python train.py --model="contrastive image-text model" --dataset="simulated grey scan slices of phantoms with and without marks" --train_examples=245000 --image_size=64 --crop_scale_min=1 --horizontal_flip=false --translate=0.12 --tokenizer="word" --vocab_size=25 --loss="softmax" --embed_dim=256 --encoder_arch="xception" --encoder_norm="batchnorm" --encoder_activation="silu" --encoder_depths=[4, 4, 4] --encoder_kernel_size=3 --encoder_stem="single" --encoder_widths=[128, 224, 384] --text_encoder_causal=false --text_encoder_width=128 --text_encoder_layers=7 --text_encoder_norm="layernorm" --text_encoder_norm_position="pre" --text_encoder_activation="geglu" --text_encoder_mlp_ratio=4 --text_encoder_head_dim=48 --text_encoder_fused_qkv=false --text_encoder_bias="all" --text_encoder_qk_norm=true --text_encoder_parallel_block=false --text_encoder_inner_norm=false --text_encoder_positions="learned" --init="xavier_uniform" --residual_init="none" --optimizer="adamw" --learning_rate=0.0026 --beta1=0.95 --beta2=0.99 --eps=1e-08 --max_steps=12300 --batch_size=256 --epochs=12.9 --lr_schedule="wsd" --decay_fraction=0.2 --final_lr_fraction=0.05 --warmup_steps=360 --weight_decay=0.3
Rows from block 6 of the image encoder, named by matrix and row number. Rows with one number belong to one channel. Each number is 200 + 40 x the weight over its row's rms, rounded and kept within 0 to 999. All counts start at 0. After the name is the row's rms in percent of the matrix's.
# convs1: first pointwise conv (encoder.blocks.6.convs.1.weight, 224x224x1x1), inputs 0-111
# convs3: second pointwise conv (encoder.blocks.6.convs.3.weight, 224x224x1x1, transposed), outputs 0-111
convs1.151,085,199,177,185,223,179,59,179,203,238,217,156,212,200,272,164,211,188,181,185,167,221,237,191,215,152,205,213,162,323,204,167,220,218,253,145,230,231,156,167,239,232,182,146,199,176,204,192,178,218,213,151,245,184,202,246,177,205,170,241,161,193,221,283,248,193,214,224,261,217,225,240,129,255,222,137,206,180,186,215,166,208,94,151,166,228,147,135,153,178,179,241,230,155,227,147,106,159,181,201,264,186,229,213,166,156,170,194,213,175,175,168,199
convs3.151,061,201,193,263,236,186,170,198,178,254,225,196,254,231,164,261,203,207,210,169,238,158,147,181,224,208,212,206,167,95,193,130,310,199,196,168,181,218,225,217,282,189,203,245,179,233,184,182,293,234,170,226,226,257,219,228,192,200,228,237,200,206,279,201,156,194,226,160,155,157,210,160,212,208,248,137,170,236,251,323,200,227,138,187,144,147,178,272,255,101,183,190,199,274,224,290,163,204,210,192,196,221,224,207,240,230,143,150,206,294,170,196,243
convs1.152,106,229,192,230,175,158,242,226,184,164,172,187,153,150,145,130,192,232,254,235,170,207,230,265,323,192,162,129,201,214,189,195,237,211,102,207,284,201,166,210,229,220,282,184,193,192,215,185,184,127,208,202,318,191,234,171,200,312,247,241,182,171,220,237,168,199,197,265,195,246,171,208,168,210,166,188,156,205,209,211,208,202,224,196,209,280,144,222,208,261,165,137,198,236,234,184,196,215,190,205,154,205,209,172,188,160,202,188,237,230,111,259,231
convs3.152,115,252,150,175,186,244,197,183,209,176,174,240,218,214,203,249,122,196,213,190,175,152,197,173,171,204,248,169,176,182,214,167,101,250,141,175,197,204,254,190,208,209,212,258,233,156,234,199,164,219,170,105,177,181,202,142,163,179,116,224,213,199,221,176,199,219,162,200,203,187,170,210,220,286,195,181,179,202,130,164,189,275,176,232,201,210,229,235,201,235,181,124,222,213,155,103,180,191,215,152,229,181,236,170,209,215,128,208,226,246,192,224,103
convs1.153,091,251,206,198,221,257,165,156,252,256,229,181,211,148,262,287,169,250,197,217,204,217,189,158,169,172,196,220,260,197,205,248,262,181,168,239,265,173,177,158,155,251,192,270,250,169,238,228,153,199,213,155,141,209,165,140,264,218,194,160,52,209,271,269,159,226,232,244,172,233,169,216,212,183,175,218,217,211,262,226,138,239,195,159,227,212,183,176,243,196,194,167,161,260,195,265,140,187,161,170,147,169,177,194,130,185,199,221,260,172,208,216,273
convs3.153,071,223,228,189,141,235,253,160,250,192,200,236,196,170,191,222,178,138,203,219,203,127,228,184,188,219,203,167,198,179,192,244,225,230,197,232,218,229,185,199,159,293,308,279,210,276,170,132,191,216,178,288,193,219,176,186,230,128,189,154,166,188,167,214,204,215,207,201,229,281,198,182,196,240,195,245,257,183,157,145,196,215,145,286,148,239,233,70,159,282,146,221,178,36,198,229,140,177,237,193,175,159,202,235,198,128,204,187,165,153,197,199,173
convs1.154,099,247,244,194,201,256,166,195,262,252,252,183,198,180,183,219,150,243,122,175,123,117,186,188,199,237,245,197,241,218,265,192,204,147,206,244,255,173,148,157,220,225,171,136,152,233,223,188,248,175,163,206,176,168,261,262,216,210,181,177,169,184,273,217,195,165,224,205,172,207,170,205,245,120,202,244,177,202,277,197,187,245,175,174,163,224,184,162,203,214,220,158,225,211,207,187,96,247,176,223,111,177,276,117,152,187,141,216,290,164,244,224,223
convs3.154,064,169,191,222,196,192,188,213,168,254,195,185,192,189,224,182,181,190,202,186,219,251,222,207,244,157,181,254,213,195,258,171,136,173,242,251,144,241,212,198,248,110,110,212,195,182,183,180,125,199,238,169,212,175,289,213,212,197,176,242,231,171,251,240,223,174,189,193,182,180,223,298,247,321,186,231,240,174,234,283,169,184,252,163,203,252,197,235,186,136,154,224,290,235,244,208,200,187,192,147,184,184,190,224,249,247,183,169,211,204,178,207,248
convs1.155,081,207,193,274,160,240,65,228,214,204,202,197,174,215,187,227,112,138,141,216,126,143,191,214,231,226,233,215,144,196,211,211,187,252,193,221,207,152,181,203,185,170,228,170,248,201,183,180,216,147,193,176,162,259,288,112,179,236,247,257,180,193,200,169,288,192,214,239,145,220,226,188,197,157,233,187,220,208,189,186,173,200,199,139,208,134,167,192,183,173,284,232,226,183,197,263,185,249,263,213,206,187,171,245,255,106,222,178,217,241,283,180,160
convs3.155,062,162,241,173,214,224,198,201,221,256,190,194,163,227,221,216,184,239,230,219,239,167,174,213,220,200,256,211,143,211,190,221,241,218,205,255,212,170,157,181,239,142,183,220,177,247,234,106,190,171,256,181,181,152,253,226,207,243,168,204,178,236,223,199,177,202,258,172,164,217,237,156,160,194,73,199,213,182,159,155,209,175,237,162,187,251,245,206,273,202,148,113,211,251,172,135,223,236,290,198,210,251,208,219,213,270,155,81,213,200,148,190,211